Weights of a small audio frame classifier.
Model: 6.89M parameters, log mel input, arch conformer, norm layernorm.
Rows from block 5, named by matrix and row number. Rows with one number belong to one neuron. Each number is 500 + 40 x the weight over its row's rms, rounded and kept within 0 to 999. All counts start at 0. Numbers have three digits each. After the name is the row's rms in percent of the matrix's.
# gate: first MLP gate (model.blocks.5.ff1.gate.weight, 512x192), inputs 0-191
# fc1: first MLP up (model.blocks.5.ff1.fc1.weight, 512x192), inputs 0-191
# fc2: first MLP down (model.blocks.5.ff1.fc2.weight, 192x512, transposed), outputs 0-191
gate.230 052:492474532568516538479484445457482464531423512465522514402519454525490499539491478550490502487477454518434534465477479536495484591572511565491450540465510501588506460549471576481518531486562478473491516564464530530524589445522426467480548460462466485455464505517549507536486492513519557496496417477511540524493553449461524473505586512464503464499447525496520506491423493442476513549485460501560437481440523487444443586516508479484473549486489529520578494592516511484468476503507524525515480526500470451515508510482522577556511560524368562559457572556487538457438513535498496477
gate.231 126:508507402562409479547497501540517523496450492500488550508498444572540559562461432473504533504418539489553498501441502529493536485539532470497497512482537547490501543543445550493496516531542498535461580544550528578481503590441447499529488486477494540523447418529456474561492542504500557464465474470542470469420548546538510438515553580456492549554475465497526490374505537553526539516516478410468536479518467560502532501509513479503449466513490517489500451469541520421544475496420482450540468520504511487497475478443549495453468445544455504519543511462449422505482529536530445530
gate.232 100:410446569505484549526490550476477476527572515521529469442529453471519466522451506512511515511408536494494516474481497511443428468491545543462529521507479474551505497522478576506478448477485520510444515482480417431531438575455434483547507439538560482431567518534470457503548521578498539529520548494514560625504522452499450458512493490584503422483511547482508451473625549460552498508481526491477449507456500519509456477473558510396474495486469587478534499474479528503479504513551492504556518474498499519574494470408498474497477523457422553467536491508527502484543512491514519545
gate.233 042:461474481440448441457475472504440511521507505549514538404513558580517494512455447481521437541521451555470471486415516518542502503469458507473485486535517460486575533556551540496545510538546559518533498501506423485535526425586548544485495379465447554502461510486484510509509494487478487547483532479491501506514490517420518550521561551550459439476471508505608504477462516477521559476525471531534556461545466492508525543482488513508543481451515484478509475596480491514487456479541414492530558501522496581462523495511522531445552491462359468486498526432478510539472531547494432456
gate.234 117:519538446440497532544437495487543424501527469520427519476526439499496530496606538499564479478500514519547477512447472491487526560545471445417526523510453560469504528522509498499521475488489489531534519489526553482513477467507566445432532482444465480429519510481587463504549448522523507527415510479463499509564509479476565457516440527482539484487561469462505598428554433508519523538523493449457456540497449451436520495570524475548476488429495540358554485573437501449474554497511551523493526502512509470551536447556460500507515452559456467516513519491524543471533543436503508545
gate.235 091:496489489513515443506465528546526489502510513490490511484476567425465526539488577512556485537477491444433480433545520462604418506468527553486475463511539497512507483469520496543511543507497531534553522475458503491503544558523535420501526472538509509434491494506543503509551552568451434536464507496524406469500512486429523485520523509485465506485561565449541520546431511464460505499477447460502636481532519490514553500571592515551453522508444542478487498454549471457507492495426408515455540477482497521492522481564532455449492547510435402444507507408536543517492476484567492568
gate.236 088:468452519465502522487481483416506538482487539478472527465510537564509466458450503540545494490431462599495514521465504486461441485522507487457527585480486540601506403478433484423462538544539427440480534492490483523465508486517539535525453517476483511489511507512531505524478483585438471505582582482481487498504440546437490550485511550499492463475502463503489479442485534501610505503446562463497432590418504512552435494521508494469491502443510482408479541494456491527427498562490493562532573501546505442507525534444499480496503540491421433474544507554487574501550532479507475546
gate.237 110:470447428489514495503443520482510530443504458500468478478496538546509524504500491486527470491511529520480508446449478509510475553474494559454499521464465496472467431549562538505580498552490539496499616535474491530516460488499455491467620425522533521458508565536539508571526525445507569487537419498586444524503506509515490550497512443497449502494487447565526592530493538624502493514489473497492483595511451531484452492470456558480461552455495491593509472521493524476478500456482448545453490445459492532527446498469398526514492443563437449483494498515517533512538607514532542467
gate.238 069:477485576562424503463488459496493476552477491515512571473484460504486453429445529463534502467515463491496473440459520498541474495470513491522483514495495465486495535522525479503515506516526493562532444522492481450484507457497447571504475503518463550460486522527477532522609548504473546480515517450548539433419508496456504494530468466520450526471570506515567465444496462471430436549480468509457420499514512476429442505483437388506582444515408489571514544589479512585470486562543538493489520503518512493435496470523549529464455518529408537586512590452533520468542472541451465524
gate.239 101:516455500459576465511496530435509580471474595449491526531522512485555561559520544436530543526536439510556496424474476396549493492452503507546537509473523427505486485584508510465471545538500443471521506581558498531520552594430492515513541461543471548440460510553493428477520564507506492468494474552499498498475497527426556439530437518602488492481459484507466474492525511513485501441486515467445499499467526412413505509478483574518495530569476541507519491526489494549467479483545450559475484533487442510515451478543501511521499508394430468527453465514472470503427493483506512543
gate.240 113:528515519472494589490476538581495528430463525465524513503557504489495551562481486455536529543473526404443487454473494538525472453558524547542526430509486490477500539572457569503456568492509482530522440441507424485557490431513479509522449510575460519501506417535457491510522492534497503508561536527434532481460434478477587540440505464485456468578429515448535531462577511593537485468485494569544547548509530563495482458532506515505483484464471469470505489480411454521477460523522499508486483524569525478489484518533521494456534486509422430553505430558562510481435517523506466428
gate.241 112:515498499479520491493509471459502463502507448506475532541537588497517406542489403470568554519513455574458505462555492407489501526473513524506495464503469546506461489509507458563609447453544526543537499456516553494488535493477508455536539531495439542566509523524592440475482516519480531491529437540486491481477511505462568469522453464486576495450520563486527446508507487439510537560452554537581511516401494538524436509461488539507492461492465556558443535540501544468517428488445474497489545463560523557552486470506454508475507522443373508444541505488513539471484456471488556449
gate.242 108:485492475475569469435466563478483488579539508490569490355528497492477568428488535501444516480431486476488520516486532494515461477602472438492569515538490421509536526449464488526447528526511488453443510576515476456508488497505500523506482453520514470437485549529465504508454507416488520481500490474452524524466547564471560526504473521513458447515520574462506443413486474478521515490505542368474525556486536447481510507483539478489517576522524488523458432485536545553493544534462514489554433549446509500557477530563533536547532509438425546452524489576451537488498511490520489528
gate.243 065:497498482491457492500534548550546487497442483443454503531531439554512524520405500503473514383533551489520507585522441434429480540543502519522436476492502412462463492553539554521468525495470530558456478472525580496601546466528475461516558502454541475496490501466505464515493433552491555554474478512510468468525504466530502513528500553463485592501460496527526505435512540540459538517515539493508447525496489432544472528473487552529521520485574516514478551397504442498439459526484519490486558493502418454572488525460555464505504518541377502516528483430467493476494547521562477428
gate.244 098:538467492541433505470517489520516512518498457548462502484482483440488583566533510487491500522514495538485476450513476527461546512537481542571531448521519403411488549516480464549419516452479579527525511458467477536531375446478574512537498483555487567470500456536523556489468525480461605397472552519501511555511468435462528556544458456512485501527463492511485505435475490523515526529517455477558482418481534522610509505469542494554477463494435454469492553521487523518482442511542543456504434458492489517485507516432483515467502549394426496514473518499538502502512577500496474440
gate.245 121:497551530515459503461557474543495506463527587511441540479505510385494508503473540521491515471529530511488462474519563486545482480483453475543510573472545500493439542480518533470545505510499536535464506521493429516412578531429493547437570494542485449513570504514441490530478470484510446501449502520481559457438502475404524502507469484544477432460556527544488552435516453533505502539466520447388559448462458457478519482514507517538562464488437508487573472470508432563586484545455469472496443517413424475521516539559473493488517490523456502439514456560547535517497534514556496459
gate.246 084:490566455564529528530539525478470497492433427458467483525566407496503519518530507531520487472526490415512530475481508494508484532624499464487554456577405446502448488549536503467448516473478566498516504467505534441413481499472448524484531440522428515426490548527498491470504498462457470452562441542509526503478563479429543503462492466468501513569493522551523405490424472482485567554496479450567526487446479460450568495494558443498466510548513497522525511501450498436497567497479512480474519559499536530521467552545509532499514488458443521516446546446507560499591439485483512544
gate.247 067:515484533523443493490568528411480465469453568507503498518521487532522509504549465498478438527546477503495458435435547507412446439587530535452463522509539580533515515555478481493526451515487572531466500577493489479480520473453514523522535515525539519565430537540522555545465509428515522489485469571542502526510504525371423487506465556572543483553506536485508476499446445500455492458496408492562542448499551383517505523451433489507544478496495496529528461545465483505469540559585452520474498470519470471491440481509488486500574497511407520452487517552547508513515473497479491452
gate.248 131:467506509490518513513533413533415478533478502511503479492552564502512515512488476546589464509460506590461497491477416554543382500517495546488514447462485577486571549474505498465532511575465422563498517532499469525496540517546493461483506517585489530549481476496477499476506541477457485511437520479506464523440479522448443570493506556503545465530590493441518470526555522492525539567543526460602515576523495541447492406500488529528460516442555542452529497529465476502543526522435526501510500448488391502507487515484477467514488455461435489475509548480540523547488509483441540401
gate.249 111:420505495540537515437504532503554542473507474479462510463476500528478528524450528466489520576524482522498428478555531533484517458589523430489517539467505511439473500492552506531545462452529488556459499431510490506411496507489519498541464489460456556487459487585502548586485496515461491511537482472458530474457509476485501499603495500535447499525486509564569487390435494467565455477479469563482505504538539420522450505456501436499505507521510440531514506492458510550485490505483533496466517435521493448481443529537549496471445523450405440407479561493551517589531496569473605553
gate.250 108:511492475480552492469460479501476491465468542517444549418484542488527510530386492585509491494535485488511416538426540607459506510526459512501489458511467448508506554515531469454505522493505552522514425537487492426503546449441456519533497495486470549473454493435555466598521492505451452526554463476540496515514492468407479478512546563555506472457548571458477469560544483492464461463477540570432461471537474439485565456448559461507514492474516569518464536498527528581485440449497499469469488474539481492517513501529481467556523512487421451555479542438519549505573523541509432447
gate.251 124:515473474483512442482499520520495566519537510368581495520502544489428480536550526591539504561543471463501471512524534435513502513463538474536440555459488497523496522467517501556475511514473497537475478529463399494498516493509498535472529482422484482550505502536441432555473486487501534500499476492539535512533487474521457504453490512476488507489469540528585495495407472554527516516541461411511486448531555440529587469530444453479475507469549472500455496436424474509539459568502417470566487515450530513479541542470452534498518542522405447519424463578440518558557504455458477567
gate.252 052:484524531471443483463458475492502511494517509481466582445496532496476543509540519486554449568398500499485581483525542457506454487504416502426533489496544553467569464550601511502525481502513475421528478562461537492512478527520487480451453483460522529485410580461484511555467519481555561504459529518506537531454535547431480500465490556575423531464500538519536491442551518444534463495455532501535485548494543421450514542491458482472515427451477477552516523474488497490534470489517464533485464610547503528527504495499536513461519434521380528559525557496444531469489481556454458452
gate.253 055:535540510528454509525477499526520503510503510424487521448489501457539403481466503550488516510536514521492454475551519550537526449531502462400520498513440460501549473459515477497471497513466543482488579586488533519461546566511568530449541507480390545556468480495451475529591514480463525518472475536476484538498447545493471460530492550509448525485502570436539499510477504559488480403475476401527462455437472502450526503446505511461575506434530505512500524495513516557515485459519488584497536482458492555518469587427482581485505525499367515535514525530555519524495463441498582483
fc1.230 061:534459512554520449476591533500464518440446530492509504523563474433548544485506496451472473489591469487419510523507482468458472475468483552520541556489464509542475458534468492492463513496508587530490522412455581467480477501440469496465547430474575506477486501443563557500561524450540587426460491526489479464476481533492475480457455501475519525552500494537462479484499445425511510554510451483508540464502548541467546564497438516515613528542538533538508523539507548518474411527524535583474520514422558419508524490431485559495455501484465511497491544496522410488514479505493567529
fc1.231 111:499493522439574548499524473523468476526488497493508417504509535492474505474574527486506478495551477512469442524562455480471458527474448557494494555529469475460516495540554516447534509554535501399542488471437459446528493421547513510511516484519563577498548627525540537438498490587518520513521483491457508494527451498397448483437494460486542484408490480479478577469502483469466491507478543583511509461495564497538467474434438517459483504435583559477499522529547468510463466497504458593511467479506454461494488539523471577514512519531492537511437511594583504505491436514475484454
fc1.232 104:412508603513449510474480513461489473527552450486510541496560409480582498473538552428536532538447528473473493483514467508456413522463564554475501529508529524540443563515497536521446478487443539538564511480462449458525439546437463456558437473519513461473535515514464449506509510563539523544513481510472504562444550504518472482514504494513503401512430473441450411446568506425566500508489512453429420463446487524563488488551481487431496508517535563477494490498492515511504501528535541571552501513517519512597499485441539501495441506437480537485538476498486538487519452550513485521
fc1.233 054:471471519502554490474548478542418435495527484526524544463461460458421508512463456435550484482516526492419446468493516554535442480450574549523503548500540595562449406516545474444496485527509459478473531489430532528416537530485510487477537513525529514517544521470435544500516433444518564572482517514515513471423454506512417529481493535502517538490501514466552503502544439555563618530489507436522492526500523542463531494526468474522500565516562510457534491538520433536449521462572456487463545505464559487524536485495565542537456617512499461473462517538482514484528473495477469458
fc1.234 110:491485526457444538492458494490519480526509450607491586441503488448523455465550500478520456493449562501483501479485428478398538543558494455430452502514409539472428467503528475523505476498521442446564506411538519492479437575445633462479511462458516497513522499474527494536566477533517509561452539526530529483490542580490526469482447476562506438466510503502495529517505398533499451558548522496480457504535462496494471570540476496521474515470493438414518510606472483463532502483499546499501522532548502487570461511545436495566486458514527530483500513550495531461458507544517536504
fc1.235 094:506463540445450458468480488472445502562523528532537550490418568458454559573575468486490484475502505483468481461577497491500515537454517441503481426479563503505532552481534469575507443503486575458482586425500545496522482536489486478505526519471470493496523585572578529509558488540489394519502544475450453468497495448403529503530493464581477468499482504507492475521504550496513471485488439505576523540548500422510491525497520448519443481510511560459515475444443495468438432491492446563436535545495527553487490467588479476470459517483545502407526553487490515542565466501515508532
fc1.236 089:492477463510456506444513521427508558540483498500559517511553537517469456438444513500529486469437486525490511535489450587487420477490524496450532590509529524560506453442496467428467482498579391433486533517490536464477516534490477509490540460456543513553511509506520537517490465524516472494558574473547526489487436526421514543488570568525497482501523477515471431490525516521579516479464556444471478567422500520519482511530495432461479557440478448407431534483484495523442441498408560520519524505551524465502551492553489545492568524481495445511564500499522542522533489481486424588
fc1.237 116:441461550430472476518490555507491497473505420526430541514531556490430544473497465503603502488517490501467493464491464497466507532494531442507507550522534455472445468497491504467500442599469564475503479526526516508536549457486509447536554413485590439512529534581532434493534555451500521467516423465537498520408483455522479491567473512507453516470525529599445504476469494622528477509486481483462483542494497524503411509527523566554504516452490479425507465449526593473514469513511425490526533519496513485509516501491531498477496559478478538481503440475486481502538639483458508535
fc1.238 069:482513466444486564483553521529490508484469498574525619523508491526507576514437558442536493523458437505475414414472425465544412506507489578465561486449524532502535480499493535448472523505500493489460527517521464489443444504534486459527475540487530490565586513545467500456576499532571480568564533467497494533497427531576494455442546471486497521499524481508513532464489481497490431557452481476525488486483499508541447433509500461440484405498502520508476416513544466586482561527557509595486510435562448514519495509506563497472504500525470500455427504472501561499551524498519474518
fc1.239 083:471494533528542543468422564432550575513520558508541562467504551484507540520499475420459540481446491459512483483580470551535493466415495512482530495453465443521456483496562518474459497469501484519490491540514482476519488529487519529469521505562548444459489531527521444530504521452505398441482470530484507550445556518537561483556397494592498468499461450523449483548522523469504525481475505518494518455544492547413502529457497595583557543551504567540473463593546481509525523483501449557451485425482513515557429486488491523522499540501492490533410431476523460475442462487522481539
fc1.240 118:498481543575538458438537493405548445540572575519509532562484529518503467478511513500505548382526492517471536524495477443441461420488419494557523576485486520511509521476457485466491514475470555501553418404495542475475572492475459521498498518510481471514460480526479552427508455540476503510433540479537564498497514564454495509496579479455495497491503466522493472508558527434542521527452447455512521521441508464454508534547535535546528482488458479481534484480491578573467554546461482502515592503492454468540515479463565545503472498588518459494486600544444463508486560517457535468
fc1.241 115:543508470507542465498549481506534423478514530485452493462572504490529481560522519530503513518488521518497573490503415410463623502483459449484423483504462505504487539416541547558524449514504519510464535499524548450532570414492521467513483516489546565575521436461490534462507531525505462376450490493519504507436492469431540457556528480424481488514537482427514435492537475478565478521535449479548489552500534531517437539454552471567484486490471557506520511458522599538497503470518488412507512485497516505480500527481472585502547450474491603455457520486533506476517464552500545498
fc1.242 114:457463490488487496486498533448504529562543542439488493454568443458528529482548564504493493511457474531453603520533515547440486616472473512477567479510514519478444526424495519518444486439534470482457565498520498463585487482537447502487561531504525527487479501523443502491481474531532495491501463546447520508475549470472525455562475540495542540486508452438514468390508460525511519491470573464413501461481552407534443507556480504496462453534478523493496482549461561518479488457466576514554499531470498431501432531475527586523567480457480572482544571598463532495487499481499474434
fc1.243 075:521482499493566526523451556544545452473524550554489476475508503493471482548550476465427543500488523534509555501443561450428469547557449579557561544458490440480426471495552518515524514492526472492518477511558549478441432524484488562448532485616482473449519491481520545472492582492474514456483472511451527528527464427569527400518463421509441527501565509508534530509449498570475456484496522472472497521497494492534505470472470553497529500570587490443483499523467420447455492594503472464469567533512471523499524479415478489613478488480508527450477484464528499523544531517453502501
fc1.244 103:455474479542550482572442385539576492525568523474449502529461522501480492459404576541516525491469503514511525518517562519517486464577561489446449578473544592488486454533558548498542553553412547520529491547529410543506529517523482487480452472480502507536521582537520511556516571453512537476536483548508485473437502529504485522514536531479503539538472520448474564515512485520496487492471435471526550477513467523464442489505471487432485494563508565458528448480571483458455525417491474508538527470527454516481434466426503560531531462503528532532535518474557525459465404477472521474
fc1.245 094:562509534478480535465512520553485524479512559470492573503536493448489477502530576545476488471567545499456491456536576474517438489433469419483492528462497502488456518517521476440575499481426491449472508475468453478525520512489495526456526515504504499537492477548443560439480462484508461432487557549516516488490581504532479496481464477491572453520524516521427501498513477552444481494508550490384538513485459520499538544466495566558460478555490494494532458497546447439585461497521420509511464493461481419574460564521541534459469470448447593482505389530552433478525469508477478409
fc1.246 083:501483505462485456556490526490483515441456498491493567528486442494544505479518582483506428479504483422452576439525512457513505559397521501518556580478496464438521441466511548466447512493468513484446481474487470533428510511471486603483527484518499490516515533487393576470540493489534490520464468556424556533526523502508424525483538488523472502544471517496459488490489446463472581444520529497456519491480498499439537466484522510492499573471575490495524468540478445435508461508516458545461542544491514492546460532527498630431490505495448420581493499419483487543529510559455578477
fc1.247 065:456519553492542472531490456578536524556527532495471552596505540510482568451514489559468488494466476466511478467521451480435518517397477533481509463475468526455505454516529472526574515525449460528482448515487457530514473434547480509483463463475492481444501502369489484490478533545458491488473522483505518526512515497556573505505526467496496499409520536554554530479529553535582471521538529517507439560526368485450542477516513499540445550497458477462475567481471514541518514474503532581561565523591443446475482490460498481483470447458460435522518541411429531478509430511531493507
fc1.248 136:499494481520464528503434583470544499456512470477531453455508498532469478509507458496388465505482523459509540533536558469418604533463505458490463541490528413557502506529472584524565533427495554499494430500502573512522481503466441562481523449476504563488500490489514543514506522463466484522539471506532505523575515482519508505504488442489427488517428468571480520443434504491495394481462493593472505441509449509510512550509491505481574489494461491505465527549492462419522540504484520501503547566413625506511533508489456436503559506558478453460557480555491507507527473486524501582
fc1.249 103:547539472467459482555460554522448526501457487458441460461545510500457489458521523536480518465489482503502531540465457523546459525462536539531487486520503537509460471474496465553495528457541573444470557499512546440583464518551518496457392503510504422506473569462555523459430568511477516526516536482510549583481444473506483500554505551513447485538524506430414488554552570456554469534493460446500452524452434492559459418543505531517522482471539558513466413463440463512516484546516474443441563435483454474515477505455480565546573491521579523515574492496525504533519474505481498560
fc1.250 098:521507461451522508566488437568540557490485414494474554511455548464568523525395537489544428538536516505554435561496551544502497513534552581507505480508481520555536516487521502473490547553461503534541521468477469497483543477445501572521460463504487482563476481379505504543492478507475434534507489488537526474487425540553473456463471548544552525548539541448467472597464475503487485489462560505444446529499458464453539444494494453513458512459470464570445524505514486523560451459446401496464480478529491434482518504557465483521491547463429459546533494486549558525527478555520437470
fc1.251 120:528582521521489525471504517492463392544456480538431477485486479494534494537492427427518512489512532537497516531565531551507484491530510542466520504543484460457535505522496510499508513422414488460509566483569487421526438451524458565481444508552502524432503553496541566472511510520482548470484554510467500532454509534415531516549468452556533513498498454445460471485576600484512478442437456538472548570467415447462486480465562539504536488480463518489541479570548570548528542446444485527428518429513478493498478492470511466523495499506555565542492549476545497457445492494521595543
fc1.252 063:509502495440564470410452486540556537485534533423523531480492546455471484509474481527449485539515522477496581503497515577500437401457424453380509446546495487467552449464504492527495523553496535426612495540450475505493489457507540485458474450462410500439499579507482444499465511521532498535473491510489511500494517548428567449531524565522504495482556564460516511547541526466482480565480543486553496514536527531436500532500445517480490469449448446536506482537496568508409555523499514539555487576540508484539488480525513588486455495526504505552491507522507491411454492531476500472
fc1.253 067:490508540520523507481486524422503496479574493531525512566458483498431522399522540501454454459478514478504541524559482477377499526517465543589491491479505520502546526546461504479548511500534434490459547573555504470484495526530453500504456519543557492501550521539531461508519438444513486453508607543494552500483554487458516501441513479517518476489480398534522476473546452571470528530527463541470471486495538413487494499519514508582427494539500521470501538505507552477449420444372500456552450518443515470431404479477510487504543494564522510463467461474584526511525517498497524556
fc2.230 056:497493434468440495475488465524451495458431575492535499477492517531440537532430487458576521550466504454500510449430484511473524522511462501488523488476518395504465533522484519462495488532537445560493493505503491504487502465434461550431460510502481477473537528456474493488475474488519514527460457581487543485435446516528446499475579525506485472494514433514465440477491408605485515484489542527458569519481545444409571567511543542534552430475501489510545455554598544586556575594524498536483472524535531558496488453424517460484479510441518472483508506515458550495486544523517430509
fc2.231 125:471457569563500433501522527517476455475510434469547463515488457466492428467540481544547489498565483552472481497489476536548521485485501499525486549540558497492490610537488510443506467585424516486490451471514460531461418482487540474498491530468502434404572494502494481576477495522461529468496467514524494460503462550441466521527628428480476473501523501473475410458531478512469443507495510497491496518568480530451442498499454479486487493540482421435505447402421461533504463538505579531526469504497527438506537605455507518480470499505499557499541494500466522511443618515512476492
fc2.232 102:449481503494508463481478559507529535515527462467543474553524491530474374535396485526487492522507504521591556587480490525475476590574558447469524547519477507516491459503505513515431517491497489450532458517507449426508550492472544489492457551459474475486537493539546508530470519522475454536473453555533455530446479498533473507544542574530495456433473518555532462450435520502440425509465402444463440513451536448521503514485518583423519575432513482576510518529537506545499480487521543448506495467491475516509536462556564536453509487471412509504542491435511500495531460490539419482
fc2.233 053:546473483513533445483417499477535489467399519487527497535486549510539430476531493500486577525468481501477511486522515556401530521554477529546497511492498449473576471488498506498455538607475462549519501509455438522449487499502525544519540522555496517513579547415482539510453437449442548532468472543467498428405510456502589465457528479493492448437518466575458497510551515441509499474510526477464475500535499519508548541546456462569492490469482477420512467543448522479450490531554525537492462495442455498414487496455500515527590545489486539510525465537513542453548432502596483553
fc2.234 122:460554476490535549439540380513541529514486473529404596496482485517477560446442493490460468448471462482530535494468447531513567524492537467493444520419572495465453552510449521487480427535528480500491423442478476535481563544508466555456433489459478469491413522538529426537586503494547511492503494514479460442509434621489438483491446577555519503513484554508532502509430473532512442510449469514560540533510489503484528523480479530443556476485554498473503521548475477520478544458513486545472507474503570468492504432487483497483480507506462461576543461518422548492558498503474496500
fc2.235 083:510494502516572566477499466526521581477490468558553518559499507546488525458536449494502433490535482493453431495528502511452472513495561579475445533529522495507544512530537501531495463519569520508482453451467506497481523561469431499474425471587428541494504516464530512496561543504494608490501503468485554413571527530479484473504478507519540474525505533441607484615513509553475481561566496510521478453508517517532552521492439466522418518523543489557573453536491475439478486485484526407519545506493444471568520475492530447572427505499486460520492504431518511516428526500552485575
fc2.236 090:422453526493491463467577473526527494497430451462515569465529545465463465534474508564499487509501499443486509491553496497470502525452452458534482495552512489500487514508518502527487460485519489467458499492447516531463471505413534520606563511513470464579552489473431518493439489582511456499495469534491491477479540589564541489445398533550473497546501486467542442533543453513477542468405475498496539515608513428476541504410519440490462475432536532547512521526480492508432445501500439478472478496487476555553504465538564500494525596537473567496518480494497428558564484426527488506
fc2.237 114:488548470501565438503536451494503507481568436489495480554549493474530352534457474466525495547468497564488449508482524451512460451516417514527465451521495536497492540450595522551460498534508544556493517500524427529458486431513482612509481529553523547513501496502467503486496505458444498463485429529533497392482443528519506512455564435490476483523488532460454440479450475592508526488482521562527485529459544530501466494607508489550529470521535490509499450487475598593485478478573454434490489492499549560469486490488465467437507424475474459479541517525485479543505501514486492538
fc2.238 073:541544540506516367495497510394534496470506548510587500513513438473482526495513502523493479553550531500562574523527418582592459522497494490456533474499565501398534509412534487491567551552535489481494467528523548509488493444439508491457490476511554479471521538550458488462482539494480479530555463551488470556445456500491534469558489507530517476493534549475449525523423467502530468494471480498499447474424513543510471544514513542467522550509541439479557519496460550458482485525492521444562469490431508524473542475542550518500429441397575541471495527532563480513432454494513491481
fc2.239 106:484492446502513430441507477516460509483491517505502545570510518453528455495504416507446593503504464539517587554531489506571536530474479473516486511508530462556485481471495559464538565434497505520526509456505468499504407447508454488482504476532558481484413499432595468514503561431528488482501492526552450392537447511510510493387515489505594542513515490469466536384493492498498477497442573470520466531460487502481495541562525490498477501513423427466534501441547495576437584541530539521524474462495513452455512502560542480500478529508471472520474489561434554536511472491473473531
fc2.240 102:478502453438505468493534463554502540558531492575512478474554554491496545479450459523565484513543424432461652562574504460499541502500523545469551570542458466488462548521527491445491548430494489522500540457502564566512554500483519474473481447538568473405532465508537484433534492500437523525475492487534517534453509450443500488447451463484505491474484455488489485460454436546507502499505449488410525527460529473541476569502498549548527456546504552452404600528522478486469528460543531547504593477540504455510516479556510563522505501481478528513504482523515478472495450541477528540
fc2.241 118:498455588476515512532585508523443515524464461457469583452540457474447510470529461439547487468502484514416515541549494534480443572539494491455505528526582557515467508495426440467559507544559437486473517471523439535473462585507512468519503433454633495579430494421583479536513510518517445476552533510487521506534531432505415493508520470503556512481540449483499564427517494543478495489517451543479515498534453515444537502447566486480522512457500502498509507520494498516488489477430554546432464499501495553523511553516476490514470464547463614482471529492496455501508499557460511485
fc2.242 121:419527543476466547557474474483511503535565589533505556540543526493458588510479514510492562552506462459493480542488403462565529513584506492435507516558494472555559447537587507552514449474464512509504418502524480492552512566492523477507559474487484512521506475486461441604506503515517458515534498481488453483522507514611523534529441597471480543509514468537538446405423583465499494527472507507552542426468430494557453550452481478517488472505497512448452498455519514533485517450476517538551503448471505481541474509537514553500524544555491572551524475502487533509443503461548515501
fc2.243 067:494496537461501454537503420460454506561484503559486486459525556393501561497486532480481516531505398511470540449479536495442502465510547545536500510537505479522536556437461555524466557482460489457542442456527474499556510485549468422552416498460505528450453425470486509470525480491543524465490431467447560503474450487476534499522558444500445464547572467497497533563429489558476550515568440495477502470522482563513491539499496455476507500461532536510519502441532548539535498504499506543532457514575554491487491502372404496504495509452503445516506478464523588500542539528436447556
fc2.244 098:507484475534523417589527596457540461504436558461543387466507554515580445505540526526476497497488512544475423504465466479467459485510489465535454539458465522437514469544530438445542546535432495496462508430512529495522461456497403511555557488449426501593435552522454486455470471548439554553493480510506556519510469439472498518413476537452464536425522480526488536551490508467519483519474441492444486488451541531464500459494490466513488573537537463524492513474518484410555502522530536496441483483523584502463489521490472535497463470515472508537495522523495500455533448519550565528
fc2.245 109:519530573549504490513480502481476553513470592468460438530437488489500469494479580596497505588515455560538522545527532365502521477508536500499473504490498480607524506471521425506438527449515564496557482504505504518441433518432533533461492513530505475450410505546434527573426501541497507534495480559454463404552429460553466510483491443503498489511453489541426537510516486491494508430518521549567474542440473484500544491497461500480463472521458521512444502519538520506450517474536498406545496466529478489496483527457527530468520505547440471493497452485515528479480436521590494555
fc2.246 082:511543453494497576537448510533463487539546603484503456460467515530520535465555483551530511512497455420480570518446548441410556481504489566517435455576517426472483567535521534566546571494538409517490457454526519508506508483531511512549481501472493514448476508396477499471523455458529537460502512536543478435564529545494424492440496527486472532486512485502488429491533484532448533518480495428552586456473503467475496533492488500450478473474507521493522528493461508500530507484471473581485534453476496560482544552522517499474429605559443513536589556548490465460532525469463546517
fc2.247 076:593512500497538502459515510541577536484516432496496493474470455524502459552472517557486505441472500527510490390534519519484467508474498532571529596490563569526394517495504494618551440429460520473521489509450590524554592473451502476527511513498531503504484477518478539495520545509578439521483508539499506521543474422470553510483456491477528504547476476523522467608420541441521534530479514469530490572494555549501523507447536446538557473460485504503455525444461513513515507518479471484504480469505532475535418594526479540474500427485464513479517475485491540537454460490441513580
fc2.248 141:516472460514525503546505471482492477538515567578520491469549563530456520476527470562461439591438471534428453531546482508546524552469519572535548464473494569535446517439470536531442501354521510452436444486572570556447540480526456453513474489509529455584422502433527508449465567511531494542543463473475506486461497517500531489554535528483456546480494424536507502506504461494488504510428504454503498449523488531481479495471473485436471579550466538479520504486468490516528512547417490522472466538493544505500532472473432488471541532588509509468477514530475515492506591442426489511
fc2.249 126:464563528517486470506472485568434484539497495509528541494553520487541453532512542548524507519447471451511507525458445517485444472478455576496500457462436559513501527522569456433424414515459523546490459478533515552509509485487476442531518515445521541535594457417559505517531532466520551553482512492499538466528525505516547463516551556485461539530460508501547354470490520534518521496479524465518536451521536584425462430542465499467419593488546409447522495496455564511528414480519523549474515562427500502526484530493450519491519545491549524489548507485489526479536483457476560488
fc2.250 124:517516536544473500494578572490506531509515463450531474505495446505513480489469425499534530491517575468582595447531467528541442512487576464456469505474409529464476553525413473518508556495488414498499490568449455476433561564493504508429461512516437534438491526498488476457449503530512523525528494530481481412528496530487525482366506606535529464539509531453529541557524499413544469475456475551540444480525520523494477491489487457491433550514498536522491435454476523483483471495473482513461536458482431492485560565478461529478507464444482414518503521472469533486456495528530432480
fc2.251 121:497475512518548442511439564491460488567449509475507465426521477544585550485469496526474504511488491482442516497590536486484534541482584514451467483516452482476512476530589504512526536439447542570555535551516560504532509499429483528485462440499563444526511546549549472447450469511607506456537562505536555450517501465553506441513492431496495493457469451550516507488532538570519492498529508522540384497441485559498487470435475536473547483457522508519521469511542437522461549474408477481462423463465481537506481484497529453493422538500477513497501483484462497498534624491440503508
fc2.252 058:418415440543490484534479462475523482520455441496452533415514518532523481470500454532513537456531477430473482534574555476561467481506522491419508511562458539474468506499524537515545500436482544514551429495521461452501474514480511464479545440493482455475536559567490576506490482512456460573531559467471500457500460522517479438461484560461471526527478505516550445548492502524476449463428501455582498536509467479505469496406608528468453470444488514476489464439479503463473536479473442541557516491479623466496494487563527573491435451538428527526442509537506492515427510488534471494
fc2.253 068:438525496515507564507500452572471522527499513498497434555489456478448571492553524427506485525488509552477486482533438505545514511602541515529497457482455583530386480480574470545532521467445416550490469515538509586496507542510607523500509522544489496498435584478500526474478526570482549519570434474467474435509490519482485482479437479531484523482509532469534504505500482439545519474523508478482557459558488503489543462461501585445470490506488522397512468538515520538467508540469560473576483515453533545487539422480520475429517569497517532461432476460445487512473567518486442532